Rows from block 12 of a small image embedding model, named by matrix and row number. Rows with one number within an expert belong to one neuron, the router's apart. Each number is 128 + 32 x the weight over its row's rms, rounded and kept within 0 to 255. All counts start at 0.
Before each expert's rows are labels from the 100 images, of 14848, where the router gives the expert most weight on average: "top examples" is what is common among them. Only what is clearly more common there than usual is listed. The data: flat shapes of many kinds, plain or patterned, on busy backdrops. In brackets: how many of the 100.
# router: slot weights (model.blocks.12.mlp.router.weight, 32x384, trained with AdamW), inputs 128-191
# up: expert up (model.blocks.12.mlp.up, 16x96x384), inputs 128-191
# down: expert down (model.blocks.12.mlp.down, 16x384x96, transposed), outputs 128-191

# expert 8
top examples: count: one (96)
router.16 [177 121  89 152 155 150 160 133  92 102 115  59 135  74 113 104  90 162 103 174 164  98 151 164 168 149 149 106  95 158 141  53 169 132  79 154 103 109 172  76  63  92 149 155 125 141  89 172 154 162  91 146 106  48 148 104  98  88 160 140 102 107 168 116]
router.17 [ 79 112 117  95 100 129  91 149 163  97  90  86  90 127 126 153 120  86 134 104  87 102 119 131 103 146  77 201  84 128 127 154 113 121 148 122 157 119 197  71 144 138 132 141 102 159  95 122 119 133  76 128 164 110 130 116 122 120 146 141 140 158 118  96]
up.0 [132 124  77 166  88 141  92 144 192 132 154 121 155  81 200 121 163 122  58 170 152  90 127  96 131 109 147  85 153 123 150 112  92 117 156 156 126 157 156 116 151 129  79 120  84 141 118 148 137  96 171  87 123 124 126  89 161 174 106 131 135 124 133 153]
down.0 [ 83 125  89 147 151 124  98 158 111 182 162  44 129 143 125 171 111 161 159 142 164 158 172 186 102  61 124 206 127 186 132 111  80  97 134 124 138  98  74 120 118 111  93 173  74 124 167 130 160 116 145 140 138  72  93 125 159 117 100  89 113  88 124 143]
up.1 [151 118  67 118 123 136 135 166 170 180 157 117 154 150 179 169 124 152 154 122 122 107 141  72 134 120 128 113 136 135 104 120 146  69 191 136 128 114 160 109 148 163  87 123 139 156 105  81 182 125 192 142 134 176 160 169  91 123 130 149 130 123 128  69]
down.1 [112 175 120 161 125 125 153 183  80 133 146 130  95 122 107 162 147  86 104 147 105  88 157 146  95 136 102 166 106 136 159  96 117  82 153 148 134 150 165 146  99 127 111 119  84 109 167 108  29 139 147  91  89 122 104 145 204 189 105 141 109  82 186 127]
up.2 [116 177 140 178 147 127  80 125 123 183 136  50 172 165 103  63 121 110 188 118 182  72 126 105 128 130 139 102 141 134  78 128 105 126 125 142 140 100 141 119 123 141 114 106 138  91 119 156 126  93 137 158  73  94 160 186 134 170 125 145 187 121 184 158]
down.2 [116 129 120 124 143 129 110 148  95 143 142 103  97  91 119 183 133 148 174 166 123  86 134 117 116 101  79 147  59  91  98 113 105 102 123  84  82 176 136 172 102 134  64  94  83  88 135 122 121 106 120 115 113 164  86 132 165  94  92  83 190 138 146  99]
up.3 [112 147  61 164 129 110 113 143 102  92 142 176  80  79 145 151 141  53 143 139 146 111 130 113 111 110 154 142  97 105 140 168 148 116 172 197 107  82 101  78  84 187 126 135 102 142 174 109 193 123 130 120  99 108  95 141  92 107 123 121 141 139  92 135]
down.3 [131 198 180  71  86 155 125 112 146 139 125 118 143  43 102 177 146 127 120 170 133  74 126 123 100 111 144 127 113  82 162 112 118  95 110  85 100 120 159 127 126 178 100 163 148 153 165 103 100 115  72  83 105 102 107  81 163 147 116  75 150 134 188 126]
up.4 [160 160 131 140  98 144 157  84 115 118 125 112 101 179 149 101 121 138 174 117  97 111  70 156  51 150  71 153 125  77 134 112 129 202 143 112  93 151 160  90 110  91 130 101  89 165 120 101  83 126 116  79 161 165  79 106 146  58 133 103  96 125 144 160]
down.4 [106  29 197 133 169 127 140 131 147 117 118 140 109 146 154 159 134 131  44  94 176 137 141 130 180 148 100 200 175  51 172 105 144 101  68 156 155 154 130 142 174 135 144 200 154 116 120 117 159 130  87 154 103 179 111 136 149 113 146 107 179 103 110 140]
up.5 [140 136 130 123 177 136 107 159 109 110 149 129  83 157 159 121 109 161 146 128 160  86  99  96 152 142 131  90 137 220 121 127 102 122 155  92 162 149  94 138 157 169 184 139 213 102  93  88 171 121 100 163 128 128 161  65  83 112 166 131 157 131 146 116]
down.5 [157 158  79 165 175  94 125 146 138 128 139 127 113 138  92 196 189 100 121 143  90 128 200 126 129 136  71 122  48 128 115 143 112 153 165 104 160 165 158 142 124 119 103 115 170  78 137 154  88 164 132  63 144 155 147  92 135 188 127 122  99 126 124 118]
up.6 [120 156 229 124  94 116 146 131 135 156 120 173 116  45 146  95 126 127 132 173 119 107 115 116 143 124 112 103 142 152 174 119  91 127 111 150 151 132  71 198  77 157 169 121 157 101 152 147 130  63 131 104 196 120 148 148 133 130 138 141  63  68 164  91]
down.6 [131  89 133 148 137 132 128 117 181 102 138 194 143 121 113 137  76 116 156 156 133 156 126 124 129 115 165  77 155 153  58 134 121 128 116 156 184  88  98 166 155  85 125 101 126 141  78 135 124 171 131 113 150 169 180  77 138 138 129 127 118 127 167 130]
up.7 [127 110 159 106 210 130 133 126 137 124 125 118 134  91 179 105 139 143 117 182 146 137 121 156 114 127  95 162 179 196 126  78 159 126 128 119  74 117 151  73 107 130 130 140 104 194 171 132  52 128 158 130  88 113 129 100  88 109 106 182  95 120 146 132]
down.7 [170 142 101 152 137  94 107  91 133 140  36 205  94 140 139 124 200  70 138  70 137  94 125 111 174 157 140 114  73  82 157 122  99 122 181 112 148 176 133 164 111 101 144 137 144 114 180 121 107  87 217 110 105 162 185 125 145  66 198 181 123 122 173 165]
up.8 [137 146  92 151 126 137 125 133  78 118 103 157 188  88 151 208 106 122 164 152 136 167 130  96 179  90 194 135 105  95 153 178 122 161 118 118 114 127 121 151 120 130 158 109 116 200 119 130 121 131 132 163 134 124 105 170 119 103  67 103 176 124 174 197]
down.8 [ 69 152 136 138 107 107 119 145 113 187 190  70 100  97 184 155  85 136 162 118  81 122 145 143  67  94 146 118 130 169 145 115 123  85 131 139 137 117 131 101 135 143  69 178  70 157 146 128 109 151  83 171 134  99 113 122 167 146  96  65 101  65 154 166]
up.9 [140 134 100 154 166  82 207 157 129 153  64 141 120 142 193  90  82 168  83 127 124 201 103 106  95 119 129 137 138 109 170 118 140  78  92 146  81 153 200  97 146  74 143 155 131 148 166 141  83 180  97  75 129  84  72  87 165 100 155 116 120 125 184 138]
down.9 [115  95 170 144 165  95  73  70 148 123 110 119  87 152 121 122 152 131 110  57 141 135  67 151 194  92 109 120  94 151 162 148 127 166 121 148 111 141 149 139 178  99 209 104 129 155 148 154 139  76 203 147 154  96 139 180  60  94 173 212 111 143  71  69]
up.10 [ 91 129 108  89 146 144 148 139 154 194 156 125 161 152 178 120  74 131 124 166 132 104  97 116 142 137 115 127 123 117  90 129 161 140 113  69 108 104 105 148 152  87 131  60 149 112 117  93 157  63  97  90 109 138 150 155 242 172 141  87 106 131 105 161]
down.10 [171 138 147 103 150 120 168 119 157 100  89 121 150 108 101 117 128 108 135 172 123  90 120 154 125 109 151 135  99 144 119 156 148 124 133  98  85 133 143 130 141 109 100 101 153 109  94 158  68  82 187  78  70 142  65 159  67 110 132 157 139 137 159  97]
up.11 [ 76  50  99 119  94 137 170  85 117 119 189 181 124  99 149 141 155 126 127 158 115 139 178 161 103 111  60 114 180 131 116 148 146 116 110 163 159 173 119 139 142 141 112  65 134  99 126  69 105  96 130 162 139 100 134  98  95 121 164 112 143 153 120 117]
down.11 [101 186 117 110 169 105 147 134 104 143 155 116  62 156  72 109 162 100 120 194 107 141 138  86  74  92 131 109 121 115 163 129 138 113 161 135 118  97 151  91  96 201  70 128 118  85 112 149 111 120 122 129 120 163 129 118 104 150 157  49  77 105 120  63]

# expert 2
top examples: red shape (53); count: four (53); blue shape (46); count: five (41)
router.4 [ 88 242 131 151 117 166 106 167 191 108 148 116 159 147 167 182 113  83  94 147 205 136 114 125 134 144 160 114 116 147 133 126 126 150 166 168 134 134 141  82  74  67 134 116 105 113 147  90  88 190 150  81 148 167 119 162  99 133 103  90  97  66 102 163]
router.5 [ 82 204 148 171 112 191 116 191 188 114 126 108 134 121 169 120 129  81 111 172 184 102 142 120 100 142 166 128 101 101  84 154  89 140 173 195 137 145 117 142 122  97 144 106 111 157 135 140 120 147 128  88  91 101 138 170 136  88 101 180  91 118 112 182]
up.5 [139 131 137 144  92 136 129  87  76 189 111  85 164 124 148  97  90 100 166  85 130  81 121 136  86  99 132 142 115 137 147 140 137 159 135  84 208  91 104 134 199 147 120 154 167 132  94 127  74 125 165 184 110 152 107 159 117 102  62  80 143 176 122 118]
down.5 [127 133 117 106 147  87 148 129 108 167 139 133 102 141 133 151 128 104 106 119 149 175 106  75 100 107  91 170 143 133 131 114 122 118 129 138  70 109 181 131 114  76 158 187  95 170  99  90 118 166 109 184 172  88 135 106  75 105 110 113 123  83 146 188]
up.6 [119 164 118  76 162 149 167 108  79 126 109 149 106 157 171 110 114 132 123 120 106  85 105  67 126 130 103 118 108  91 119 165  87 121  94 163 134 141  75 153 142 121 162 136 149 143 182 109  62  98 146  81 124 154  66  93 116 172 111  90 139 118  44 102]
down.6 [147 151 106 144 147 107 131 116 126 103 105 178 115 131 120  99 126  66 141 133 143  78 139 170  84 132 120  84 163 120 112 151 137  71 114  89  93 108 105 119 111 139 149  65 133  95  98 175 135  89 165 126 131 211 116 166 143 123 142 131 175 163 156 120]
up.7 [ 54 196  66 103  65  64 119 120 104  35 127 102 148 148 140 148 113 154  83 186 154 145 196 140 124 153 177 115 170 125 151  64 141  93 143 141 136 183 159  57 108 137 166  57 154 167 133  60 179 161  91  92  89 107 180 158 184  84  98 181  66 142  49  86]
down.7 [ 95  94 109  82  65 145 157 178  50 148 171 107 127 158 118 125  98 191 123 171  83 105 168 143  86 116 167  94 129 141 132 132 133  90 122  90 103 139  95 178 115 133  44 133 112 112 156 122  83 148  91 128 131 116  94 108 138 126 116  79 116 129 100 146]
up.8 [106 134 178 128 114 164 114  73 152 161 114  79 141 114 167 125 101 149 157  72 144 174 165 143 140  87 127 106 129 103  89 106 166 107  88  93 114 135 171 153 144 113 128 180 168 110  71 148  98  48 160  78 153  94 139  97 127 131 102 188 164 105 151 203]
down.8 [117 137 129 106  95  87 128 135 117 150 163 117 137  85 138 131 103 152 135 136 153 114 166  86 154 161 117 110 135  95 131  92 132 113 119 125  85 119 135 128 142 157 116 181  67 148 101 120 124 145  74 123  81  93 133 139 157 147 160  82 141  88 100 150]
up.9 [ 64  74 105 104 147 206  89 171 127 137  63 111 127 132  82 114  79 141 115 106 124 144 134  94 121  89 154 155 143 140 125 203 165 114 152 120  80 102 109 159 142 140 118 109 139 150  75  91 130 101 132 198 199 147 138 123  95  79 193 155 123 197 134 158]
down.9 [120 138 155 132 104 159  87  72 136 120 155 138 140 133 113 114 153 111 154 106 140 162  88  87 124 153 150 156 186 142 118 100 111 156 120 163 103  58 211 120 154 102 137 189 142 169  53 115 116 152 176 214 140 154 148 145 123 160 177 152  68 116 150 150]
up.10 [109  91 135  80 131 129 106 124  98 153 161 110  95 164  98 139  79 113 120 133  88 149 120  88 142  95 126 104 121  58  96 125 112 127 176 131 136  56  87  92 160 140 127 118 123 127 129 163  95 103  81 116 121 107 126 154  80 180  93  77 105 158 126 159]
down.10 [126  85  98 147 145 138 213 167  97 137  96  53 113 156 189 130  88 126  89 144 160 170 139 142 162  98 157  92 113 147 160 148 145 213  93 128 149  84 143 146 194  98 100 130 115 121 115  92 141 135 112 172 104  87 136  79 122 128 130 157 135 112 103 126]
up.11 [ 99 130 146  95 104 119 169 101 142  92 128 171 142 162 122 108 175 132 149  98  99 111  78 111 129 124  47 143 155 133 107  68  84  89  56 110  82 135  76 147  67 174 123 146 164 175 100 145  76  96 136 121  77 121  63 117 124 147 154  93 194 110 101  73]
down.11 [108  93 129 123 115 139 171 146  73 168 152  97 134 101 109 102  82 142 141 131 136 124 170 156 115 131 168  90 108 149 180 137 104 192 147 180 139  80 119 186 165 186  68 159  90 115 203 110 120  98 101 164 130 104  85 170 100 162 107 185 161 147 102  93]
up.12 [118  66 170 134  74  91 112 154 127 122 106 176 164 126 148 201 128 116 149 145  93 122 112 106 112 116 118 195 143 119 172 141  28 165 133 122 155  87 118 124 158 108 110 140 121 170 183  99  57 121 109 130 104 163 119 134 118 138 122 107 121 109 107  99]
down.12 [ 78 179 118  92  77 150 101  96 137 135 124 106 133 112 181 165 137 152 123 137 123  71 163 110 129 137  67 142 120 144 148  74 173  82 128 117 106  81 121 119 128 167 136 159 143 131 145  96 143 137  72 134 111  91 107  92 162 123 165  95 117 110 184 173]
up.13 [169  84 139 105  95 112 147 125  89 149 160 189 143 111  78 148  80 140 102 165 132 123 129 124  97 120 120 120 164 115 128 121 109 110  70 159 112 139 138 145 136  96 140  24  96 139 140  95 103  81  63 175 123 113 140 167 169 112 204 130 112 153 119  87]
down.13 [126 148 147 130 139 109 193 162 130 152 152 194 123 155 191 222 135  99 148 162  85  97 143 102 129  99 150 168 123 109 147 107 138  62 179 110 144 170 118 127 143 184 182  70 133  96 170 194 122  91 112 103  77 206 167 152 114 124 109 165 153 103 128 137]
up.14 [103 101 117  78 112 112 124  84  73  95 111 137 133 117 112 133 142 171 122 122  56  72 137 129 200  86 181 103 145  97 126 160  76 124 117 149 108  94 111  78  94 161 162 101 110 142  61 152  99 141  95 135 193  69 162 105 186 146 188 170 114 172 107  92]
down.14 [ 98 139 140 115 138 191 176 169 118 135 188 122  92 202 162 165 107 143 130 184  85 142 206 176 151 106 104 137 164 137 104 115 129 112 136 120 183 129 162 157 143 107 102  73  79 110 130 111 120 102 111 151 114 176 158  90 133 117 131 142  96 135 132 116]
up.15 [145  93 182 115  98 142  99 112  84 145 166 168 130 150 151 187 122 141  97 107  83 120 183  95 148 157 153 134  98 146 100 161  75 180  77 140 109 130 102 148 111 119 121 148 152  81 119 141 117  75 147 150 128 112 105 115  64  84 171 126 137 179  96  96]
down.15 [144 112 123 152 121 109 122 132 125  96 128  63 108 137  78 112 109 180 114 146 152 137 176 182 150  97 151  66 112 185 132 142 139 185 142 136 222  49 109 117 145 129 108  96 133 118 174 120  92 155 102 139 156 129 117 103 129 116 149  86 164 158  74 110]
up.16 [147 153 179 161 148 150  94  92 170  87  65 146 111 131 209 114 138 129 118  94 137 150  28  98  44 107  73 152  96  97 101 121 121 155 122  89 177 136 123 114 173  97 140 104 168 161 176 146 102 105 159 134 163 172  81  94  77 125 100 115 127 140 127 194]
down.16 [161 114 133 157 115 102 146  92 134 178 110 158  94 174 146 179 124  56 143  91 158 101  71  76 177 102 104 147  77  91 177 119 102 107 116 124  75 187 196  98 111 154 148 132 106 111 121 129 127 114 137 155 126  99 149 174 109 116 140 109 150 140 168 111]

# expert 7
top examples: green shape (46); count: three (42)
router.14 [127 176 135 134 145 141 140 168  73 122 161 108  96  95 170  62 107  88 118  98 129 141 108 139 156 124 106 116 183 130 108 122 124  54 171 161 145 182  95 156 170 101 160 122 109 158 122  69 122 141 122 137 104 103  93  97  86 100 120 147  87  81  99  99]
router.15 [100  83 126  96 121  91 181 147 163 166 191 159 107 118 149 124 125 167 132 104 166 199 148 104  79 148 108 122 201 180 170  94 167  97 178  94 165 158 132  96 208 141 144 121  95 125 134 127 104 102 106 135 147  80  66  92 130 161  78  91  83 123 113 119]
up.0 [136 125 116 110 122 137  82 180  58 181 127 103  91 172  80 101 145 131 217 148 160 109 142 152 165 163  84 142 144 143 109 171 143 136 166 202 100 175 169 177 168 147 149 113 152 165 132 169 181 139 154 129  93 137  95 166 155 111 129 138 163 102 110  95]
down.0 [122 133 113 111 140 154 188 134 159 126 139 145 199  91  81 147  93 140 133  98 123 149 132 121 118 168 145  67 128 150  91 110  97 129 177  42 129 126 142 133  83 130 104 130  75 112  88  79 152 107 119 102 130 102 116 135  98 119 120 119 152 147 119 152]
up.1 [132 149  43 132 124 138 165 141 187 104 100 165 107  92 212 109 185  85 122 119 110  87 143  71 123 139  76 113 148 108  96 145 130 148 132 166 134 164 122  90  64 174 111  59 148 130 186 104  91 105 145 116 102 134 118 149 196 166 120 124  57 164  95 142]
down.1 [134 176 198 107 137  78 102  63 135 214 139 111 136 104 149 161 187 123 164  56 160 120 157  97 138 160 100  94 166 147  91 100 138 103 150  68  79  94  95 105 163 137 166 150 182 164 144  92 151 162 127 138 141 104 121 132  93 129 149  79 135  77 160 121]
up.2 [191 112 119 139 150  92 141 125  72 170  97  91 151 128  85  56  91  85 129 140 183 148  62 160 113  64 106  97 111  71  98 130  72  83 100  82 113 107  71 204 119 157  91  96  81 106 129 171 114 150 128  68 112  97 123 155 165 203 107 137  89  92 145 104]
down.2 [161  68 144 110 102  72 175  79 102 170 165 186 160 166  70 128 158 126  73 112 197 144  78 122 145 151  79 150 129  94 170 125 146 139 109  86 128 137  88 135 159  93 127 120 156 130 147 116 147 132 192 108 129  79 166 135 140 133 168 115 147 173 119 182]
up.3 [122 133 149  97 178 172 163 106 140 156 186 168  48  89 155  62 152 118  97  84 107 141 145 131 142 107 107  58 145 155  68  54 100  78 146 144  88 127  94 126 154 124 156 106 140 121 147 185 119 137 136 113 163  97 116 121 100 170 149 143 141 126 160 157]
down.3 [132 171  65 144 124  82 108 152 115 134 111 178 130 168 118 158 142 133 146 155 155 101  88  93 106 123 114 152  84 107 142 136 152  60 179 140  91 164 135 104 101 155 132  98 125 165 142 152 142 126 117 120 117 128 134 110 186 146 122 115 112 163 176 171]
up.4 [ 90 114 157 116  99 179 110 157 121 148 113 135 154 114 103 115 204 138 106  49 103 162 177 114  84 114  68 119 139 174 125 124 135  99 173 108 150 113 111 105 166 119 104 124 144 171 150 150  78 104 159 122 189  75  77 137 101 172 120 174 142  75  89 192]
down.4 [ 86 152 111  90  91 135 146 158  78 153 139 143 152 136 194 171 154 112 191 159  79  68 124 124  70 144 148 181  67 118 127 111 132  92 156 112  57 136 170  90 107 176  91 155  92 153 125  67 115 161 110  87  69  97 116 106 161 161 102 102  99 114 191 152]
up.5 [117  90 190 126 138  99 144  91 140 206 131 155 138 138 137  89 151 112 150  90 111 136 141 127  87 142 116  98 158 138 116  94  99 164 127 120 139 205 110 148 140 120  69 123 145 145 130  91 139 142 112 143  76 128 140  94  63 112 109 128 173 108 107 157]
down.5 [121 156 140 167 132 111 179 182 138 193 136  78 170 140 109 145 151 136 145 128  90 144 209 138 158 165 120 144 107 150 131 123 124 119 109 138  85 125 128 195 145 118  80 185 129  73 143 113  86 117 143 115  85 154  96  65 139 136  82  81 157 137  96 114]
up.6 [ 76 123 175 150 142  78  63  95 145  78 115 156 154 146 102 116 162 109 138 132  95 139 152 150 101 140 136 142 114 165 184 142 101 171 159 158 111 127 165  56 143 139  88 160 105 123 149 119 179 107 110 120 171 125 110 166 121 149  96 159 148 162 159 144]
down.6 [118 170 149  93 102 141 120 127  98 166 116 198 165 112 116 161 150  90 103 148 137 105 141  76 138 150  91 181  60  98 189 119 125 108 210  97  71 151 162  75  94 152 107 130 164 116 132 121 143 118 143 146 153 123 143  86 169 156 168  79 104 101 151 173]
up.7 [ 78 179 175 194 163 117 142 152 136 152 148 110 105 111 155  62 168 104 101 140 145 115  86 128 104 104  40  95  95 133 118  93 149  80 103 148 142 144 103 103 172 119 169 135  79  97  79 145 133 204  89  83 177  82 164  82 131  86 129 122 142 114 130 126]
down.7 [138 146  86 138 102 113 129 120 148 178 103 101 106  82 183 180 113 105  97 130 122  84 101  76  66  94 156 155  95 136 113 105 131 106 160 121  89 121 153 120 128 187 122 117 104 115 142 128 134 127  93 104 176 105 100 149 131 158  94  97 130 133 178 142]
up.8 [132 153 151 154 121 109 181 118 110 120 150 143 135 111 177 150 163 153 183 156 135 116 146 141 161 151 165 104  80 144 169 107 137 132 116 177  72 128 162 104  87 173 127  88 121 188 162 141 152 126 154  91 106  94 109 167 129  96 162  56 108  78 104  94]
down.8 [172  77 179 141 160 151 132 108 162  97 106 124  97 119  64  88 182  78  91 132 117  90 129 185 139 174 141 108 112 150 139 159 140 176 107 148 152 125 118 152 144 137 184  98 143 136 118 171 186 141 202 118 143 209 157 141  95  70 155 131 153 177 118  97]
up.9 [149 138 128 197 138  87 134 168 110  68  93 158 152 105 139 160 158 148 135  97 165 151 178 193 112 147 141 122 119 126  91 119 186 117 191 107 156 182  18 132 146 170  61 122 166 100 135 108 118 161 146 165 100 155  92 153 131 155 120 133 101 153 148 154]
down.9 [129 157  93 121 119 118 159 163 127  78 148  99 107 143  64  98 153  88 141 118 131  54 133 175 201 131 176 105 106 158 145 107 152 185 141 105 160  99 123  92 102 107  97 112 177 154 113 156 135 143 111 138 120 127 167 171  66  30 142 130 108 188  64 104]
up.10 [141 117 182  94 146 143  82 128 129 117 176 116 124 161  82  86 139 174 124 173 127 159 120 165 152  69 146 109 130 104  83 138 170 110 113 128 142 190 118  89 140 153  96 145 124  63 154 129 161 147 147  53 129 125 117 136 166 172  98 149 130 131 114 135]
down.10 [146 150  93  85 129 106 135 155 108 159 128 143 142 131 139 121 154 134 114 152  95  86 144  88 119 211  86 153 138 130 116 172 160  65 160 121  89 107 111 120  92 146 101 134 126 107 137 108 150 128  90 136  78 151 133 120 181 132 120 120  86 137 174 112]
up.11 [112 132  88 106 143 103 110 104 139 172 174 135 106 151 171 115  78 140 152 119  83  90 153 135 158 131 156  98 178 131  65 150 174  85 159 164 117 111 119 149 130 121 139 120 124  54 118 135 144 175 167 110 101 132 136 140 111 123 165 146 188 111 100 146]
down.11 [165 138  97 186 165  98 110 153 131  87 131 154  62 131 134 123 171  69  76 156 129 142 195 172 110 122  86 104 143  96  32 199  91 102  92 131 126 166 185  95 151 120 120  97 135  71 174 185 164 167 130 155  69 151  97 134 101 207 138 125  91 157 156 120]

# expert 0
top examples: count: two (45)
router.0 [ 81 132 109 150 161 176  87 148 160 146 100 103  95 157  82  91 140 109 130 174 133 128 162 122 142 191 154 119  94  90  41 159 165 144 167 167  70 109  73 111 109 133 110  93 107  82 117  87 140 110 148 150 107 138 102 160 119 118 153  84 177 136 147 115]
router.1 [ 99 128  90 106 121  56 156 123 132 152 104 130 154 164 150 168 129 125 115 130 149 109 129  79 142 130 130 122 148 102 154 156 102 125 116 138 158 175 193 126 114 136 155  98 119  81  95  79 114  82 147 145 106 103 106 145 148 182  95 102 101  98  93  71]
up.0 [152 132 133 108 165 115 145 201 119 155  86 113 230 114 194 137 128 119 132 116 156 123  83  80  97 129 166 168 166 161 153 166 116 118 118 137 136 153 142 102  73 137 138 139 137 137 161 145 114 122 146 147 140 165 141 143 155 104 140 160 120 190 206 169]
down.0 [145 132 126  82  85  80 161  60 110 117 153 156 162 144 139 154 102  79 135  36  86 149  66 141 159 114  75 135 154 101 164 122 164 114 186  94  80 155 160 112 134 157 140  84 127 122 101 181 196  91 142 126 103 119 114 200 114  94 119 122 106 127 169 186]
up.1 [167 109 167  94 166  96 156 155 130 109 114 130 100 104 149  94  76 140 151 149 124  78 111  48 128 101 119  99 133  96 132 136 150 141 140 154 140 139 140 103 141 119 112 167  48 122  41 165 164  95 126 124 104  99 144 134 103 174 122  92 145 151 168  90]
down.1 [167 121  72 134 190 133  86 158 184  98  97 132 128 131 109 103 164  76  91 133 125 111 114 150 205 140 120  98 165 114 106 150 102 124 140 152 140 118 171 122 126 105 169  86 150  79 155 169 144 124 179 161  98 175 175  90 124 103 161 161 116 144 105  77]
up.2 [110 132 127 120 155  99 144 149 172 135  79  51 175 136 233 106 138 150 177 123 135  98  68  38 114  76 152 100 116  97 140 154  77 148  66 128  70 187 123 116  86  82  77 120 150  88 105 100 149 102 117 119 115 179 163 139 139 164 129 121 132 114 165 154]
down.2 [118 141  61  94 149 129  83 106 203 119  99 153 181 152 177 129  95 109 109 142  91 123 173 101 129 172 121 152 188 126 119 104 102 168 128 131 118 133 166 100 111  91 157 121 115 139  68 109 161 124 104 163 137 206 114 119 193 180 119 143  99 110 102 120]
up.3 [139 130 136 174 112 153 147 158 177 116 167 102  88 130 100 109 108 141  62 114 176 128 149 157 164 128  97  93 136 116 133  86  85  74 126  91 132 127 120 162 179  91 152 119 137 138 127 111 136 147 101 132  88  59 131  92 152 120 107 159  95 153 120  69]
down.3 [ 82 136 102 141  74 152 106 164 161 137 127 114 139  99 188 186  89 110 117 161 130  92 140 147  93 126 130 125 104 145 163 102 135 132 141 104  99 130 118 156 109 138  99 183  90  89 134 126 110 180 125 126 126  89  90 139 147 114 102 113 111 121 175 217]
up.4 [ 33  78 101 128 110 148 126 155 160 158 163 122 117 182  96 109 122 162 133 156 165  88 116 130 129 110 107  90  77 122 133  86 102 109 129 142 154 105 103 157 108 112 143 122  92  57  88  68 153  99 115  92  71 168 136 126  85 129 145  99 156 172 131  80]
down.4 [185 166  98 155 152 123  86 139 159  77 121 122  91 120  63 145 113 143  90 126 184 109 177 157 154 146  98 135 144 107  86 150  88 150 129 185 142  80 140 173  84 134 155 115 167 117  90 209 152 179 141 143 167 158 130 116 141 130 130 167 138 114 129  86]
up.5 [164 112 146  53 192 153 158 130 117  95 136 157 144 158 134 172  63 194 140 141 144 144 130 113  87 124 124 104 131 167 154 147  79  86 110 111 168 130 148 128 126 118 125 145 158 173 113  93 151 129 130 118 104 105  85 168  96 150 120 141 128 118 138 119]
down.5 [ 81  81 116  83 104 200 155 162  54 145 117 114 129 142 121  91  82 137 115 189  92 149 127 157 158  90 168  75 165 155 119 164 115 116  48 130 151 110  73 187 152 118 121 195  78 139 101 137  66 157  81 153 119 118  94 114 135  85 142 137 130  84 101 163]
up.6 [140 156  95  84 167 141 161 137 111 171 155  49 148 167  87 105  71 198 162 121 166  91 139 204 123 110 128 128 117 110  95 132 117 105  83 129 107 135 110 194 107  68 110  66 127 189  97 149 132 128 113 104  86 152 154 124 153 186 122  93 102 128 115  79]
down.6 [158 132 156 125  73 124 101  93 111 117  70 127 137 154 117  87 107 150 123 118 144 122  83 138 128 151 189  76 196 116 161 169 167 161 103  92 130  67  78 141 116 106 151 180 166 171  96  81 160 162 183 115 153  83 146 164 136  70 156 129 124 152  73 116]
up.7 [170 130 167 125  49 162  79 159 148 143 159 156 170 132 119 101 165 131  30  58 162 149 123 133 121 147 144 132 123 105  99 176  98  98 128  86  95 108 142 138 130 176  96  88 149 107  76 184  76  78 184 161 157  85 189 127 223 174  99 116  59 168 178 150]
down.7 [128 119 115 158  87 150 161 170 137 228 166 126 128 110 164 128  91 134  95  99 153 108 210 174 115  82 172 124 148 176 146 123 127 188  47  97 143 119 117 190 103 157 138 106 107 131 148  84  93 145 172 123  84 113 149 157 129 130 119  77 142  94  72 114]
up.8 [ 89 163 147 135 124 158 136 194 160 138 107  93  70 140 107 146 138 145 100 123  93  98 166 182 108 120 109 153 113 165 125 111 104 100 136 108 114  91 105 140 137 131 118 110 137 120 129  59 161 127 151 135 116 150  90 117 120 126 185  67 143 145 168  25]
down.8 [ 65 138 142 144 139 158 117 160 102 155 119 147 189  57 168 154 133 166 120 105  72  55 109 105 125 132 180 139  86 123 132 130 107 144 140 106 117 150 133  87  99 185  82 136 132 160 154  73 103 141  46  94 122 116 131 134 198 114 110 110 139 104 115 179]
up.9 [126 148  81  94 136 100  87 107  72 138 156 108 160  89  91 119  97 147 175 177 174 105  69 135 151  71 111 132  58  99 135 103 125 187 166 179 105 102 142 107  98  81 160 109  90 190 108 106 169 151 130  57 138 142 109 198 147 179 137  92 126 137 120 119]
down.9 [139 148 131 133 203 110  96 142 176 143 109 103 146 129 143  99 179 100  67 119 148 116 123 141  76 119  59 180 114 156 161 140 102 158 134 109 139 197 160 123 119 115 174 139 144 109  63 119 126 194 163  68 133 172 151 104 110 122 120 193 143  90  94  91]
up.10 [ 80  72  84  44 155 171 144 129 163 153 139 151  62 133 157 109 111 185 107 133 180 122 145 137 112 102 158 109  65 178 120 111 163 145 152 176 115 135 104 136 143  71  96 168 106  87  97  69 149 110 161 124 102 119  99 121 160 118  80 192 154 147 146  95]
down.10 [164 104  93 123 151 145 117 164 152  93 128 103  82 145 114  99 172 105  60 138 150 114 189 164 156  89 157  82 149 149 130 148 100 183 123 130 156  90 117 134  94 105 128  59 156 109  82 169 118 119 176 154 136 129 163 114  99 101 133 134 144 149 119  64]
up.11 [110 155 132 116 115 107 150  76 127 128  65 161 103 157 132 116 102 104 185  57  88 146  93 117 121  64  87 141 120 122 151 128 107 105 189 102 133  61 133 111 129 150 134 113 220  88 108 169 114 128 127  73 183 114 143 131 143 145 134 118 146 101  85  98]
down.11 [109  97 145 115 143 101  97 140 116 169 150  32 143 114 169 101 126 149 171 129 139 111 133 143 104  89 106 183  91 163 119 127 128 108 157 152 159 113 100  87 150 166 139 139  61 149 146 122 144 134 110 151 130  70 152 122 153  91 101 134 130  63  85 106]